config = dict(
    model='text-conditioned image diffusion model',
    dataset='rendered landscapes of hills, water and sky',
    train_examples=145000,
    image_size=48,
    horizontal_flip=True,
    conditioning='text',
    arch='unet',
    objective='v',
    cond_dim=192,
    tokenizer='word',
    vocab_size=34,
    text_encoder_width=128,
    text_encoder_layers=6,
    text_encoder_norm='layernorm',
    text_encoder_norm_position='pre',
    text_encoder_activation='gelu',
    text_encoder_mlp_ratio=2,
    text_encoder_head_dim=64,
    text_encoder_fused_qkv=False,
    text_encoder_bias='all',
    text_encoder_qk_norm=False,
    text_encoder_parallel_block=False,
    text_encoder_inner_norm=False,
    text_encoder_positions='sincos',
    cond_dropout=0.2,
    norm='groupnorm',
    activation='silu',
    weight_standardization=False,
    pixel_unshuffle=2,
    widths=[64, 64, 128],
    blocks_per_level=1,
    scale_shift_norm=False,
    attention=True,
    upsampling='nearest_conv',
    init='trunc_normal_002',
    residual_init='scaled_by_depth',
    optimizer='normuon',
    muon_scale='match_rms_adamw',
    lr=0.0039,
    momentum=0.95,
    nesterov=True,
    orthogonalizer='newton_schulz_5',
    adamw_lr_other_params=0.0026,
    grad_clip=3.0,
    ema_decay=0.99,
    steps=22100,
    batch_size=128,
    epochs=19.5,
    lr_schedule='constant',
    warmup_steps=1100,
    weight_decay=0.06,
    adamw_weight_decay_other_params=0.01,
)
Rows from block 2 of the text encoder of a small text-conditioned image diffusion model, named by matrix and row number. Rows with one number belong to one neuron. Each number is 128 + 32 x the weight over its row's rms, rounded and kept within 0 to 255. All counts start at 0.
After each neuron's rows are labels from the 100 texts, of 14976, where the neuron reaches its highest value: "fires on" is the input token at the peak. Only what is clearly more common there than usual is listed. The data: rendered landscapes of hills, water and sky.
# fc1: MLP up (text_encoder.blocks.2.mlp.fc1.weight, 256x128), inputs 0-31
# fc2: MLP down (text_encoder.blocks.2.mlp.fc2.weight, 128x256, transposed), outputs 0-31

fc1.3 [117 141 120 130 119 200  97 177 111 117  93 136 112 132 158 163 104 121 156 118  86 138 110 142 175 135 138  38 123 136 151  87]
fc2.3 [169 100 156 133 138 153  82 125 116 111  97 109  67 135 135 128 132  88 118 139  64 134 101 144 201 119 146  61 105 168 137  72]
fires on: ","

fc1.66 [ 99 159 122  88 140 164 133 152 136  81 183 109 158 104 139 139 102 110  78 142  86 133  71 187 135 173 104 136 134 183 114 163]
fc2.66 [132  71 133 113 119  86 127 122 116 107 138 167 110 102  90 134 105 115 142 155 132 150 102 143 118 147 137 100 145  94 107 123]
fires on: "in"

fc1.195 [157  69 108 114 103 155  96 136 118 109  99 147 154  90  56 127 102 134 108 155  41 131  86  98 125 130 152 119 120 163 173 113]
fc2.195 [ 92 114  81 144 144 129 193 170 128 120  85 142  92 174  79 141  85  44  94 201 123 125 109 126  79 129 116 132 157  58 108 124]
fires on: ","

fc1.186 [138 101 103 110 121 124 155 199 155 156 144  86 144 112 129 104 165  44 145 172 142 113 131 209 123 174 166 140 154 196 130 157]
fc2.186 [115 105  87 139  84  71 138 154 178 123 151  92 125 147  97  83 162  44 120 176 134 119 136 193 120 188 140 128 154 175  95 147]
fires on: "water"

fc1.98 [ 84  84  93 117 133 125 120 134   7 153 125 153 124 124 149 154 107 164 122 142 109 131 146 129 177  95 122 121 133 110 134 155]
fc2.98 [146 152  72 178 112 108 122 108  81 140 149 149 123 119 128 119  83 131  92 133 144 165 136 106 170 171 103 114 125 110 153 131]
fires on: "<end>"

fc1.105 [231 136 121  90 166 131 146  80  53 107 159 124  93 126  84  98 122 177 134  83 140 115 109 178 173 153 159 101 135 183 110  59]
fc2.105 [ 84 141 143 128 121 107 193 175 163 124 112 128 162 169 134 157 139 108  88 151  99  90  95 138  99 104 119 138 150 101 140 145]
fires on: "the"

fc1.243 [103  64 144 159 107 150 102 217 100  96 152 151 161 117 121 141 112 107 122 101 151 136 142 161 139 144 161 160 132  97 153 137]
fc2.243 [131 154 121 170 125 189 144 186 140  91  98  76 110 152 133 150  77 134 115 133 150 140 166 154 102 146 135 174 156  84 174 155]
fires on: "night"

fc1.87 [ 87 184 116  82  97 184 140 173 145 121 111 158 181 122 114 127 143 144 139 106 134  77  93 138 138 144 105 120 112 179 131 155]
fc2.87 [108 139 140 124  61 119 167 181  92 112 165 187 157  99 141  81 102 121 126 130 127  54  94 108 124 114 124 199 104  83  96 120]
fires on: "alien"

fc1.167 [116 144  78 129 126 120 140 113  80 112 182 132 109 144 138 166  47 101  91 146 110  85 151 159 152  88 145 157 140 112  59  92]
fc2.167 [149 178  69 103 157 116 103 129 153 122 156 105  91 149 130 155 111 117 149 121 212  49 107 156  80 131 100 133 104 107 113 106]
fires on: "the"

fc1.120 [137 124  84 151 126 136 124 143  15 152 144 144  96 116 154 154 110 177 164 128 166 137 158  75 143  64 162 157 153 127 114 122]
fc2.120 [ 78 113  99 157 158 128  92 159  50 131 125 121 109 108 132 185 186 124 126 138 144  98  84 135 152 109 144 128 175 211 132 135]
fires on: "<end>"

fc1.210 [116 201 151 105 163 137  88 126 168  93 132 139 129 130 130 123 155 167 112 181 117  86  96 151 122 101  96  85 164 186 130 128]
fc2.210 [133  86  79 141 108 108 147 176 140 108 106 149 115  84  97 105 123 116 118 159 140 131 142 130  72 139  65 136 164  89 105 191]
fires on: "in"

fc1.13 [146 109 101 117 134 146 119 123  15 147 129 157 110 129 157 159 116 163 143 140 153 144 138  90 147  64 135 110 124 141 124 127]
fc2.13 [104 112 164 132 117 114 124  73  67 141 169 111 121 149 132 109 157 155 169 127 138  95 175 134 107  87 119  81 145 165 123 118]
fires on: "<end>"

fc1.173 [129  83  80 134 141 137 159 105 115  65  99 123 114 131  95  73 133 114  55 102 102 152 159 144 124 166 146 129 112 101 173 141]
fc2.173 [ 90 102 137 159 109 151 116 101 116 139 117 125  79 118  52 136 150  88 111 102 105 147 132 153 115 160 109 122  72 103  53 106]
fires on: ","

fc1.166 [121 121  71 150 141 121 116 113   9 111 100 153 111 134 149 156  92 163 160 137 134 130 131 102 156  99 114 107 125 165 118 144]
fc2.166 [115 118 116 100 172  92 123 148  70 135 124  96 112 150 123 173  87 167 149  75 190 117 108 151 182  77  74 140 105 154 114  84]
fires on: "<end>"

fc1.31 [167  97 140 150 145 165 143 159 120  49 122 123 111 150  97 104 138 141  99 146 117 112 145 182  87 117 118 174 143  81 154 147]
fc2.31 [130 147 123 160 124 163 159 187 147  93 101  82 132 146 152 117  77 156 116 112 156 135 180 146 103 119 114 192 160  78 187 164]
fires on: "night"

fc1.197 [100 195 116 116 171 113 114 130 104  69 140 117 174 117 151 108 116  86  92 134 145  54  88 125 126 144  96 108 132 172 160 122]
fc2.197 [147 128  92 122 151 107 125 100 118  98 153 158 121 107 147  99 162 145 159  91 200 102  90 135 106 104 135 111 131  62 117 112]
fires on: "the"

fc1.178 [ 88 106 185 145 144 110  87 146 107 168 119 187 151  78 105  97 102 154 116 135 156 148 140 120 176 138 139 145 155 173  59 168]
fc2.178 [ 94 101 127 128 141 141 105 148 145 143 131 121 121 100  68 111 139 171 121 158 113 151 162 109 119 158 115 160 138 153 100 160]
fires on: "in"

fc1.209 [148 140 142  60 176 119 147 116 115 150 101 148 209  99  89  81 101 173  72 185 121 149 121 151 137 128 148 107 121 194 133 130]
fc2.209 [111  94 118  79 155  57 142 151 120 106 155 148 138 105 147 111  88 144  89 114 132 103 150 124  97 116 129 151 180 136 124 201]
fires on: "in"

fc1.24 [154 193 120  48 102 133 122 145 132 156 174 191 149 101  88 132 110 115 113 164  72 137  83 147 134  97 105 118 123 141 137 155]
fc2.24 [159 117 126 149 127 101 156 147 123 156 158 172 105 112 132  96  94 133 143 154 110 131 116 156 144 121 103 127 120  72  85 125]
fires on: "in"

fc1.238 [160 160 112 117 144 122 122 146 119  70 174 147 147 140  83 140 107 119 127 121 110 131  97 227 147 168  99 118 114 124 170 137]
fc2.238 [155 147 143 123 136 135 163 155 132 126 104 139 125 125 152 117 119 130 119 113 133 144 128 163 128 125 139 173 118  72 162 160]
fires on: "night"

fc1.175 [125  95 104 132 134 127 137 148  21 152 123 157 122 120 152 128 119 163 142 124 152 114 120  87 162 101 125 124 122 137 112 143]
fc2.175 [141 113 130 138 128 188 106 125  65 113  95 222 140 176 161 129 110 174 137 119 124 150 167  89  89 149 229 159 121  79 134 165]
fires on: "<end>"

fc1.91 [ 92 225 114 127 124 112  94 131 108  29 174 173 120 132 128 136  84 134 107 101 136 124 122 130 169 140 104 111 147 127 149 107]
fc2.91 [153 190  85 150 146 138 131 109 119 153 127  90 115 148 180  74 137 155 157 125 218  87  99 130 105 153 105 154 142 113 111 124]
fires on: "the"

fc1.125 [204 184 104  78 133 118 118 126 119 132  94 143 136 119 138  78 107 110 127 153  84 138 136 152 134  78  92  72 136 167 135 178]
fc2.125 [170  81  76 112 181 102 163 127 124 138  88 112 127 163 122  84  84 124 129 101 128  80 163 114 118  80  79 137 111 111 127 198]
fires on: "in"

fc1.184 [105 116 104 162  92 118 140 160 127  86 115 172 108  90 129 119 104 113  91 116 115  95 132 148 124 135  79 127 153 224  88  97]
fc2.184 [202 153 155 100 157 199 135 151 135 129 108  81 111 121  90 165  41  62 156 100 107  87 102 106 100 100 161 139 144  79 137 154]
fires on: "alien"

fc1.149 [148  99 132 157 144 166 110 188 149  79 151 106 108 130 106 153  99 125 105 157 146 108 176 178 105 147 157 176 176 136 139 165]
fc2.149 [134 145 111 152 120 154 155 185 122 114 122  85 136 125 121 129  92 126  98 135 138 129 187 161 117 171 108 195 167  94 158 165]
fires on: "night"

fc1.171 [158 113 126 163 154  90 114  72 130  90  81 164 118 126  64  75  90 132 105 134 126 120 176 102  93 154 145 164 101 136 128 133]
fc2.171 [118 106 134 166 145 121  92  99  91 116 116 101 143 131  67 123 115 130 119 123 126 150 157  94 115 148 146 191 132 142 111 141]
fires on: "in"

fc1.213 [162 178 153  54 112 133  83 157  99  57 193 160 149 101  89 137 132 107 110 129  96 129 111 147 176 139 105  73 144 106 162 155]
fc2.213 [133 101 118 118 149  99 182 178 101 140 117 160 168  99 152  79 110 127 126 168 133 142 102 135 107 116 170 166 132  56  89 148]
fires on: "in"

fc1.233 [ 90 133 161 160 178 154 125  99  74 116 145 134 107 104 165 143 136 164  99 122 124  89 117 174 151 145 126 173 128 149  57 110]
fc2.233 [106  60 119 109 122 142 113 136  85  93  96 146  74  89 114 155  98 145 119 182 171  86  87 176 157 128 142 160 124 109 107 115]
fires on: "water"

fc1.194 [189 241 125  69 128 112 127 159 119 120 125 164 122 114 129 163 145 115 136 121 112  82 121 200 140 104 102  76 120 103 162 180]
fc2.194 [187 134 117 101 136  89 193 112 109 125 109 159 139 138 138 111 128 119 140  99 143  78 124 134 151 135 107 103  99 105 142 180]
fires on: "in"

fc1.4 [141  96 136 163 127 187 101 191 101 121 102 150 149 142 126 118  86 151 114 145 147 138  97 188 147 139 147 160 118 130 134 118]
fc2.4 [116 158 108 163  95 207 154 201 150 117  57 105 126 156 141 154  81 139 124 140 144 150 148 160 119 136 122 146 140  84 183 160]
fires on: "night"

fc1.100 [125 134  92 153 123 140 127 119  16 169 124 168 119 129 147 140 132 179 144 145 154 132 128 121 131  87 103 109 130 132  92 162]
fc2.100 [ 87 134 109 125 114  85 140 128  34 144  69 125 119  94 101  88  93 113 129 145 131 134 100 107 118 109 141 127 132 124  90 104]
fires on: "<end>"

fc1.42 [165 195  83 138 124 144 160 172  95 130 152 118  90 129 143 126  92 177 106 126 112 109 185 118 139 124 159 143 115 125 112  68]
fc2.42 [155 160  81 144 138 106 170 163  63 111 143 150 114 151 133 121  95 128 110 134  78  77 163 138 131 127 140 130 134 115 108  74]
fires on: "alien"

fc1.254 [161 149 128  89 109 171 140 131 120 121 111 171 118 101 125 122  81 122 113  76 142  74 152 171 143 120  93 138 160 167 154 110]
fc2.254 [154 139 105  85  78 152 125 133 160  91 117 175 109 148 121 195 108  85 128  47 172  76 177 103 101  79 122 111 135 154 119 110]
fires on: "alien"

fc1.214 [158 157  82 159 125 148 125 175  80 143 125 106  86 122 147 103  94 111 112 153  91 120 155 171 200 151 110  57 182 142 184  94]
fc2.214 [131 117 160 122 153  89 146 120 109 123  69 152 109 156 154 124  97 106 141 134 131 122  88  85 175 147 126 101 142 121  95 168]
fires on: "in"

fc1.218 [ 92 100 141 128 151 156  85 144 119  82 150  89 124 138 144  87 126 144  88 137 122 113 113 112 158 144 101 153 140 227 109 135]
fc2.218 [125 143 118 150 108  91 155 142  77 119  93 166 148  83 149 137 112  97 111 152 104 117  95 144 150 146 138 143  99  84 123 118]
fires on: "in"

fc1.193 [114 162 115 162 136 112 125  94  80  81 194 111 129 106  93 134 108 156 110  90 138  85 119 153 152 125 134 100 141 163 156 106]
fc2.193 [154 168  92 125 142 154 158 100 152 150 134 112 117 143 183  79 129 183 149 135 218  87 107 150 126 157  96 153 138 105  85 113]
fires on: "the"

fc1.113 [210 120  74 157  83 104 117 151  79 116 166 170  76 132 114 105 130 122 146 108 191 109 101 154 156 130  76  44 106 104  51 123]
fc2.113 [ 89  97 127 198  61 114 156 104 119 160 106 150 172 154 141 130 148 147 124 145 124 100  90  95 147  72  71 108  72 143  76 127]
fires on: "alien"

fc1.83 [143 106 121 154 159  82 109  48 126  90 105 159 120 127  86 123 100  91 141 143 139 137 173  87 115 151 144 171 100 125 124 165]
fc2.83 [140 111 164 147 133 108  89 101  91 126  93 153 118 101  92 120 130 122 120 124 195 173 146 127 118 174 144 142 117 120 153 166]
fires on: "<end>"

fc1.92 [134 181 107  68 127 138 146 126 129  67 175 172 120  81 107 146 106 113  72 142 117 139  96 196 167 138  83 124 129 118  82 173]
fc2.92 [148 145 142 114 156 125 156 131 107 135 126 188 147  77 148  76 119 121 115  96 122 146 104 163 158 113 156 123 129  60 119 153]
fires on: "in"

fc1.8 [121 163  89 124 105 210 163 172 158 125 127 101  92 132 129 142  74 185 130 162  86 147 102  84 176 159 143 162 125 176  65 153]
fc2.8 [138 161 135 108  97 166 133 193 101 142 127 113  90 153  93 158  98 101  87 170  60 200  97 116  83 161  94 144 104 157 113 123]
fires on: "water"

fc1.183 [105  90  78 102 185 148  90 137 130  97 136 117 129 118 114 121 128 186  71 129 141 118 191 174 169 156 109 171 135 141  74 151]
fc2.183 [116 124 110 128 154 136 115 151 148 133 143 136 115 100  78 107 130 137 107 139 104 156 152 123 118 152 113 176 127 145  68 149]
fires on: "in"

fc1.231 [ 84  66 105 131 150 106 103 158 134 147 138 128 182  91 132  97  93 161  98 142 134 116 173 171 135 187 124 106 164 173  95 131]
fc2.231 [ 86  96 125 141 158 136 118 155 144  92 138 134 141 107 190 105  96 181 106 174 129 128 131 156 158 143 129 107 164 162 104 134]
fires on: "in"

fc1.106 [182 166  50 179  85 127 177 168 139 109 146 166 138 117 120 100 186 155 131 104 189  92 130 138 180 126 108  82 122 173  81 114]
fc2.106 [ 49  89 139 224  53 163 159 137 124 165 118 122 144  80 112 167 104 118 135 158  50 121  78  64 159 162 128 130  93 148  79 103]
fires on: "alien"

fc1.73 [153 211 129  89 144 120 164 126 151  97 184 152 118 142 148 140 135 140  94 104 119 103 132 185 112 112  81 108 148 105 139 144]
fc2.73 [184 125  90  83 148  70 158 129 116 133 156 151 135 151 133  76 163 131 125  80 135 115 142 137 138 109 101 136 117 119 116 160]
fires on: "in"

fc1.86 [110  90 148 146 156 123  92  39 119  54  87 124 128 158  79 139 102 115 152 123 137 116 162 119 139 159 152 130  88 146  92 128]
fc2.86 [127  64 152 149 114 118 148  72  99 126  89  83 123 175  73 139 183  18 189 159 108 135 145 104 100 166 137 146 104 148 100 134]
fires on: "the"